From a checkpoint of a small encoder-decoder audio transcriber: decoder width 256.
Rows from block 3 of the audio encoder of a small encoder-decoder audio transcriber, named by matrix and row number. Rows with one number belong to one channel. Each number is 128 + 24 x the weight over its row's rms, rounded and kept within 0 to 255. All counts start at 0. Numbers have three digits each.
After each channel's rows are labels from the 100 clips, of 14976, where the channel reaches its highest value: "responds to" is what is common among them; "lies over" is the class under the peak. Only what is clearly more common there than usual is listed. The data: Morse code for random letters and digits, with fading, noise and interfering tones.
# convs0: first width-7 conv (encoder.blocks.3.convs.0.weight, 128x128x7, standardized in use, each kernel summed), inputs 0-127
# convs1: second width-7 conv (encoder.blocks.3.convs.1.weight, 128x128x7, standardized in use, transposed, each kernel summed), outputs 0-127

convs0.30:087148091128143158119093147147136125154123130146140128138119122115201133074087106124126124092113100129125116156167126107126143089103150157135137145119106113132145132107088138105130122123099157120067134105142153121177129076144107137067156120143085107100123156148151123124137117112099110110075123119138103146133096181132174137164144130132125122139105111101102123151136102130148172140130
convs1.30:128089123146193140148119164128134127157141127119149140123152078111089145149151155128144136096126115153153092112118122125130129115155137102136116137141130123122156134119139158139105120162123138156134127142134138172129143166114137118147133153108125099131135141077061094151137157147120182092157115125120076079132144129160096163119117137150168119108146141167125133140191152163190127117122
responds to: speed: slow; fading; rumble
lies over: gap

convs0.84:119094097135130157128156156085138139140155096108143119195104103137133121121122144111079125112133080131142129130112114114116092124064136153092165145102111121154133118114138157165087148150158154159130122184149140131120107145114130153092112132121140109117160113112142109107125098126127089155122179128140111185155152149174130114111131139111121141158129129108118103133087090142169111111097
convs1.84:150135127137149104121130104126120132140084141148109084095112144085103086141122124127160112100099122118115119103127113113117129146111097094127111099137127103108084134129129129102109125122087091134135084119140102120115131155073132128142139116113110130146139082089128142113105095134074236128126087137155120086103151120080091141088131127132105138123126156106099113086119133126120137134122
responds to: mains hum
lies over: gap

convs0.101:114110095140095092159100149142128130142134104097145108127125122100188163082125151138162108065127103142154135143151123144133142115124136139192122146152152088125095126123165111061157114104130137175086177141120122134106116113113178161118131127108135161130114126093131111122126126148120143114137085137105084127105129160143123108094086135147144128125118091119157130148140153121090134144126
convs1.101:107114120113162150105116079118073125074118122118101103114152164107094111093108081101112141133115108144122118149126149123126133136119130145115136126150134146128147111135124139128154143148091132104138113130076140145141107129150120095192124098103118070094118120181121132165161167169161127108153173150099132135092120139135146160116139184157132125153127173116141134117140091123135118115166
responds to: speed: fast
lies over: gap

convs0.0:104129104135135137146100131117117164148077155147135130113130155146077118140120158174146130107136120133094066144148085122093117127122112135078136150137173097123144135100123131151193120170114155107141107132102100095116088079096108094114117107130124191079125113140106133127097131121119127088126135142107100157140139161126079126108135129110124108135143119158161144126107134136149160123141
convs1.0:127125140143118095105131107101147153138085125119127141134115102076105111097124145132161135180157098137094134106118160142173121093130138131145118117131112123116131180128147163132111128114131112145138130131183137128130134155110135107119117152109144133168146161119160165134134118139164149146119167160156184122109107130174212111102091073170131122104092122117104115130122122108117083131136
responds to: speed: slow; the character "1"
lies over: gap

convs0.7:127133111138164126170078124095128143120089099140152153123124108099118124093153124140149141118138089109095140138157160081095122123142128149089119152058105163122129138139108135088174158171167149104113142169105143115144128091126152101134139145100093141096125117107118128099112111077141104111076124122112106157092158141093124151165131134121091115108116139106135146122138139131124129129175
convs1.7:135113130138102111097126164148086116172158128170099103128138149184099125169068120165128124127135124112126097119104098128180122107133125135158127133116150150115170128106127127114125139100096137140167141119127162132127135105097129132123131127124087083148089139101086112106111175144135087129136135116127164106196108161184126137105101147136156134139125082148116114137130157100137121144105
responds to: speed: slow; mains hum
lies over: gap

convs0.121:161100138125118071153106093141165137125122140129091122152094097119082133123141142112138145121092126117096138155161152144132132143077137157090113136191128108121116116134133107121165175158118138108117120140113115110112127130118164137047128112129087115135145131103107141147159137166170134128136111127096138158157138148104144130132127106195134097146102139105143104159099136101114105133173
convs1.121:143168136137130159114160103128106128163126124132131098115103154173111101138091075133073129166124118097171125130116088115179119170150113059143127129146147108138115151103135154122137116125198126156152120134144114136150146144138103103157131150094174149094146176154123140134145140155125121131164130163131088120168119133138117125108150114130140133140096138148124144122148140150141169132177
responds to: speed: fast; the character "t"
lies over: gap

convs0.52:146118144139127163114119132135134136144178138113105117091115157143108125110130077111114150115124105145116170081079097067155103096115143106069126143063163132126134115084119116149079162113146115110120117122124108137133154076129114187122166127134139118124107114171143111162130104132122118131123174154147097127111146153113143135121154149153131139134135140126138128078139125104084138123107
convs1.52:131141144114097121133144145108121122153127123136112123125111162106156126113133166141121124104162118102101135112118101117098112119114134118188119149108121118110097118122157141139114127162159137117133127105122118134121120109086104141126118108151130115127107188147173106157093163215166145151020102124095102124162113132102156098133090120107114113124091125119116095139146138122097128123120
responds to: reverberation
lies over: gap

convs0.37:147131117097137141119076147143132156143110117158112167164141106093150099167147158112177159083145078104124094113176138148097138080146120151152126121158106143153161148131117139060095109160107091116087155101108120139147129107149106127132135117149102143149101113153109135111164137141100118150133135115131082154111180105128111159138120126119122136156105141160173120144121119125122122130143
convs1.37:117130135110132091125126195120159130145133138117147151142132155168170180113134093138189121142136111116166130147122169119144130143118166106129130136136105107135127157107152133152137115074126172114144097129120125106112112076095188124113133137127148173121139157090133132170164145136130126097118150121129124146205165143124152144169083111141113136137124136127119091154125156130151121129114
responds to: speed: slow
lies over: gap

convs0.15:102144129139122084132115134148136143131133142063129105129143131151163156094153116161132152101139116146143139107131133128209116176094140089129126131106127159133154137125125102125099112143147146104100127112146076151131138114106135087101100141125123190110146129066128104121089077117115104122102128150143103154156131104174126126152147140132121120116098100098144128089146151128186134114116
convs1.15:111130119062180117089123114070092109123074106086112127090113103057126077109148144098112091083097117112089101097117098116095113116113123096138116102117115093112093103129139136137125112124138105113148135127134127138115113118116109104112124127137095112142099145122121109151104171120151113120165094105115145144110112130129150148104097102148118100109118111129120118111087114146137085103125
responds to: mains hum; speed: slow
lies over: gap

convs0.32:123141130119164098120139130135162118161125113115108105102118107110168148101114082094126113117111091093129134164184120114138154140141127158112107114145131151111131156152098148143138165147126157109166112101138133146143163130134088158112111114140116141158137118128127097122164141112151141117107117091143069179144128144155132131076137110130146045211109134138141116128118124103112148121124
convs1.32:126109132130097130134128159113128122126125118134104156114152163135164160107201141079140107097083124130130111097119130132150124083106122104109129119128100101122136124095129100117109105063117127109093107090088096117094107054084133116116116081110088137133125120114126136134144117099125121139165116164079182136144151130098118131133130186120122156129134122135119148152138131124096146140105
responds to: reverberation; muffled (low-pass)
lies over: gap

convs0.12:114102113136112147109113155144151135090155190081153123104116083136175135122105143151124130092124130102126127155121095132135129157125116094156127125114126127155129106127116122132134160131134119111123127180127116134137104066108109122114121105107136144144124113119167078152114152128139138143086116122145065129161146171140078171154158108172114135142123119126112125127113141111195159152183
convs1.12:141160126168173145137121148125080117160146123175133133127154158126125128090109129111137101143098122152123136111117132141142138099122117097080134114144151097120119146149104085120134114122125128137097192112144165124126153202132131080164128161115085135125133146154105137124164098156119160122158157131173171137149093134138175142115121154125087115146144090127125113138109123132132155123185
responds to: the character "e"
lies over: gap

convs0.21:153143085149130139124176153129155136143157128118095133166169115082176125095110136153143094180122124103169127103160140117139144121067097157099131130138104145134146100123146164137130154071123122119131106156175174107102126161146108076113130134137104110129114102148108110118131121120140149113139116116098134120116062141140122138169122081106125139140127157145113111144155122116104098103118
convs1.21:109117117089078069112130074149099127091100116147097125080148111107175141141124115105102127096104103129097087162122097129126129132172170099148129138113146075113131140125122090123131121134131128124140146104137098109132112079130108140135113110104080118090107125121155127126141134082106134124158103137121115080132174115111156103093104162171124137113111140110104124110153131163121094118114
responds to: tone: high; speed: slow
lies over: gap

convs0.100:095165090149128161151135133120076126159171155122154149097136125143145118137125149145090165186130146122090089173173158150080145109131137149194123111134117119085108088091161130125120159103092152141081136147115140143127138116156107126107142103118164117130144154134145121132148120112142137121134089136123104128139098160112100097117142104125150130134140127110106140083094105115116120163144
convs1.100:141138137136121128165138106112145138115094117125174130131108117142119106144105129133159135110143110130147125134152101119149130127127131163110120115120145141118135147140140085131137125135130135119139137136118061089100111121093095107178070097156119122145097127139196115194112124186127127157104119133122152140120128108112117133091126148104112097124122110095147054154159132128074077101168
responds to: speed: slow; fading; reverberation
lies over: gap

convs0.62:104126086124149133132166106116078132137100116189089137121119124106161096134169113104144124172078134175161133146140117163072135103148138171183122145125108138140162135124133133145161163124114102137112145167130142121163145124165136122102098158112099145133114123123143118126140124146106153118130150117127088109144124161134109126124160113124122125140111119170169148179131155129151164168168
convs1.62:103115125117103094142119110151166128109097126088144096087097102139159101158110127124100126109142137123144093089135160129143126132136130158129118130118113139107090148135115100094088140086132166095163119128126092104113131076127105134148104126103150130105123204067099128094161138167140101124108155097138134171120159122170156160135094128148150135108108138123122138144157135115104106120092
responds to: speed: slow
lies over: gap